{
  "arch": "resnet_bottleneck",
  "model": "image classifier",
  "dataset": "made-up road signs on poles",
  "train_examples": 122500,
  "image_size": 24,
  "crop_scale_min": 1,
  "horizontal_flip": false,
  "targets": ["symbol", "rim"],
  "num_classes": [28, 12],
  "norm": "batchnorm",
  "activation": "mish",
  "depths": [2, 5, 5],
  "kernel_size": 3,
  "stem": "deep",
  "avg_pool_shortcut": true,
  "dropout": 0.05,
  "widths": [128, 256, 512],
  "loss": "cross_entropy",
  "init": "torch_default",
  "residual_init": "scaled_by_depth",
  "optimizer": "muon",
  "muon_scale": "original",
  "lr": 0.01,
  "momentum": 0.95,
  "nesterov": false,
  "orthogonalizer": "newton_schulz_5",
  "adamw_lr_other_params": 0.0011,
  "grad_clip": 0.5,
  "cautious_weight_decay": true,
  "steps": 21200,
  "batch_size": 256,
  "epochs": 44.3,
  "lr_schedule": "cosine",
  "final_lr_fraction": 0,
  "warmup_steps": 420,
  "weight_decay": 0.006,
  "adamw_weight_decay_other_params": 0
}
Rows from block 5 of a small image classifier, named by matrix and row number. Rows with one number belong to one channel. Each number is 500 + 40 x the weight over its row's rms, rounded and kept within 0 to 999. All counts start at 0. Numbers have three digits each.
After each channel's rows are labels from the 100 images, of 14848, where the channel reaches its highest value: "peak on" is the class under the peak; "responds to" is what is common among them. Only what is clearly more common there than usual is listed. The data: made-up road signs on poles.
# convs1: 3x3 conv (model.blocks.5.convs.1.weight, 64x64x3x3, each kernel summed), inputs 0-63
# convs2: expand pointwise conv (model.blocks.5.convs.2.weight, 256x64x1x1, transposed), outputs 0-63

convs1.19:471453553516560469505510496488481440487502493542450549527464471483359485510385461500439490482502539453440427454497486495519523474538514491540446505526488471552485483511514458442522511523533445
convs2.19:478564543479505537503483492504552453486438483470525483524459475466538475421471472443524506521543526408468548491458477450499560562445496531485584581569477494503505472463528641465474522492516539
peak on: symbol
responds to: star

convs1.42:459541491443530484581450531468463487528574484457461522455487555451499537464441483497461500497464543510437492496529469482455464517464474505503423496468565498536446499548452486553434476496429410
convs2.42:517523448531554514470486515509555455536511484462487498583505521501491512428455488457455479579551485510409464539470543490486527526529502636533472476494490415513538506474510519518427503483542516
peak on: symbol
responds to: A

convs1.24:499498482491472500504508478452440491512471445490497488434481523501431498457464552492442430438499454416511486511547506471485469443495511543502511464452565484441501549531452438461573539460458399
convs2.24:456563471437435484488530475485563495483471472526464556529499481538554538480458485517463464501558497445460503395475505552475528519449517473476620532479463439525532487471545524476502455460515463
peak on: symbol
responds to: star; Z

convs1.33:445367490514507511507442544470495511509488578522423466508522542428519484439482484535526535538507478458551482484535512499437459425456511490598509486456472482499489498485451539483463465445515479
convs2.33:489454496423425506542513555554492477540564532451398468453495494565430499444455497565514528509470519514476501432552512547517461528503543414474494464567563547539429527491496518513472516556511554
peak on: symbol
responds to: P

convs1.50:489445536472476531489481442433474507506534489424504506502513491494389515421430431466474508460488480538463488574502549472461501435509537460454480534456556499444464464502473491463502427441517482
convs2.50:473478524511485478501541513498428538514457481536541509527483455478475521489499475506571514425466463515561511498468496493486496506482449510528371491519538458496484499461491382551499487521506541
peak on: face; symbol
responds to: bar; struck through

convs1.52:462499491517535512464516483523520495531509489498446435490490443429547432395465470525436498517484491477451417530498466423492454423497482473518430536498509469523438495478450507464482465487464410
convs2.52:534600595580535469447546479515571515474519466503563513589507464498517512575480518502527491431552510533500527530535487531509519541528537488578532441491480481484535492488471474486525565512501462
peak on: symbol; face
responds to: 10

convs1.4:507496529511494478447415534484484493505416465483509488514509463442514481491477478510445488440511470418435454523429442467497526453485513432432456444480541549480546544493454473453522454516485411
convs2.4:453583507504509481468501454466528451476576481534457490500460509484516540505443477458427458544435540481460494530491507468486573516477492589513481499473516490474488489484499528548441514464387504
peak on: symbol
responds to: P

convs1.11:481560474516414454517514482538499538500487511446508463506490469560556507555439454465557474477549424486620540473490527560533496499554488475521471460469468447541509471502453464539472458540547532
convs2.11:549418534473483504455492455506554480529538483507473414518503449429454468507495489562423509472501494456414455524504479442505469492488541469538502483548515470457486474478490494513360430499396498
peak on: symbol
responds to: cross; ring

convs1.13:406497488529555540482498506472485484580476509435444459487470430443395448470490448465474544516497492540503473486487415421480458498501559459514513516463505416485510503494463517523500503506477437
convs2.13:526493444470507511497564531495455519460518539577543584553534443458539520455494496428519472423515437443480527564459403409498510608489471527545620496571509474496524529434551515510494503517495494
peak on: symbol
responds to: star

convs1.47:503485443440561505469507418489503486514469520476518487501507425439435566417471476577536425484495511438501454480468501478425501473497424450536444508484464495466483463496486525461462481515522427
convs2.47:515505456463525488453480455467429576498519520467595478519463454452485570582530536466444482535507445485514524489536488526474480479514481674517483442510488531582538445502474524463572465520551434
peak on: symbol
responds to: star; A

convs1.57:482497455450428487451457462464455489534441467469435510502571536469455536514476493508539502474533477537541502440520487531513552474500570446467478461435538494508537472484432482504472473569391450
convs2.57:489523547483426493541512470549429535489562532433510452531540494453500436578508497457506518554561493473485472440524533461488516516520485453475594478576485466499498475502461421555358495485423496
peak on: symbol
responds to: &; cross

convs1.56:493405463539503526492499445531455504494464476497458474575453486399471493428477542492464469487431517470538454541512482431443431517470506526525529472474535440484549468479446526481505476488439440
convs2.56:486413445515519492556533517473496556488478511522567598427516491486575561470478472481448519503546520519524469427514538445519541510614468523451462451413504498484526500482521535485549431527423510
peak on: symbol
responds to: E; arrow up

convs1.60:550529500520535492509457467478496479447503456530465433547469376470584476519517530419557456486455443552525513483489504533492551473511488466443497465470514544449500466518483397492512483464467473
convs2.60:487545507473494482504489531511506488545406436519436459445557508462419485486511542509499462560476551468508414480459526522459510456575490496509421497441515478530483496516476429511477483520447498
peak on: face
responds to: ring

convs1.38:501549474480544439412441494527515478539496551497577525528535463474475489571498487541478542533490542522499521469489489536491362449503467461403498527517514485488438498509543536490510460455450471
convs2.38:456500541526408516477467470522540519463467502459476501553481507479544438510481474480487555544519451489528531447540477438435470439504473508489481483552484548456537498463492470514582456450473477
peak on: face
responds to: ring

convs1.40:476506478475444481464570561480528466475466529437526484498459477543497440495502496487570421443452566475530515545445492464505536454477510477476545399411512502443518517443459546460477507483525527
convs2.40:558506462458481527521493426529466496540598528468500504492443491507514494418520547515457525559460507547495547499445513529582503508526507530463544460493505441460534533549553485464402489494454527
peak on: symbol; face
responds to: cross

convs1.21:512477475443470619505515448522510478456487525507488487458480511452517518402419506537452471506543517508496511524463556512500484425454498491432432469467570519503511424490493463523535447565464487
convs2.21:473480506503476460475453452427570465491497482537543419517496465462524451576506439553475500559441482468477447625500452481538465385501616470490515547500460493513404510487475445503545427528475455
peak on: symbol
responds to: cross

convs1.41:483488488549471501496519483532479559520503566495477515520484510424436453457400429565477494455521528488483513511504427465443482467467488477548501475478516478510403488398499546507474487448488423
convs2.41:551476541434582461562485537513487509460404497471513594538522493483476493495475459483487516497495460463539558466498483447507519576497491507532465475447512515483505479510459634501495500512560488
peak on: symbol
responds to: star; 30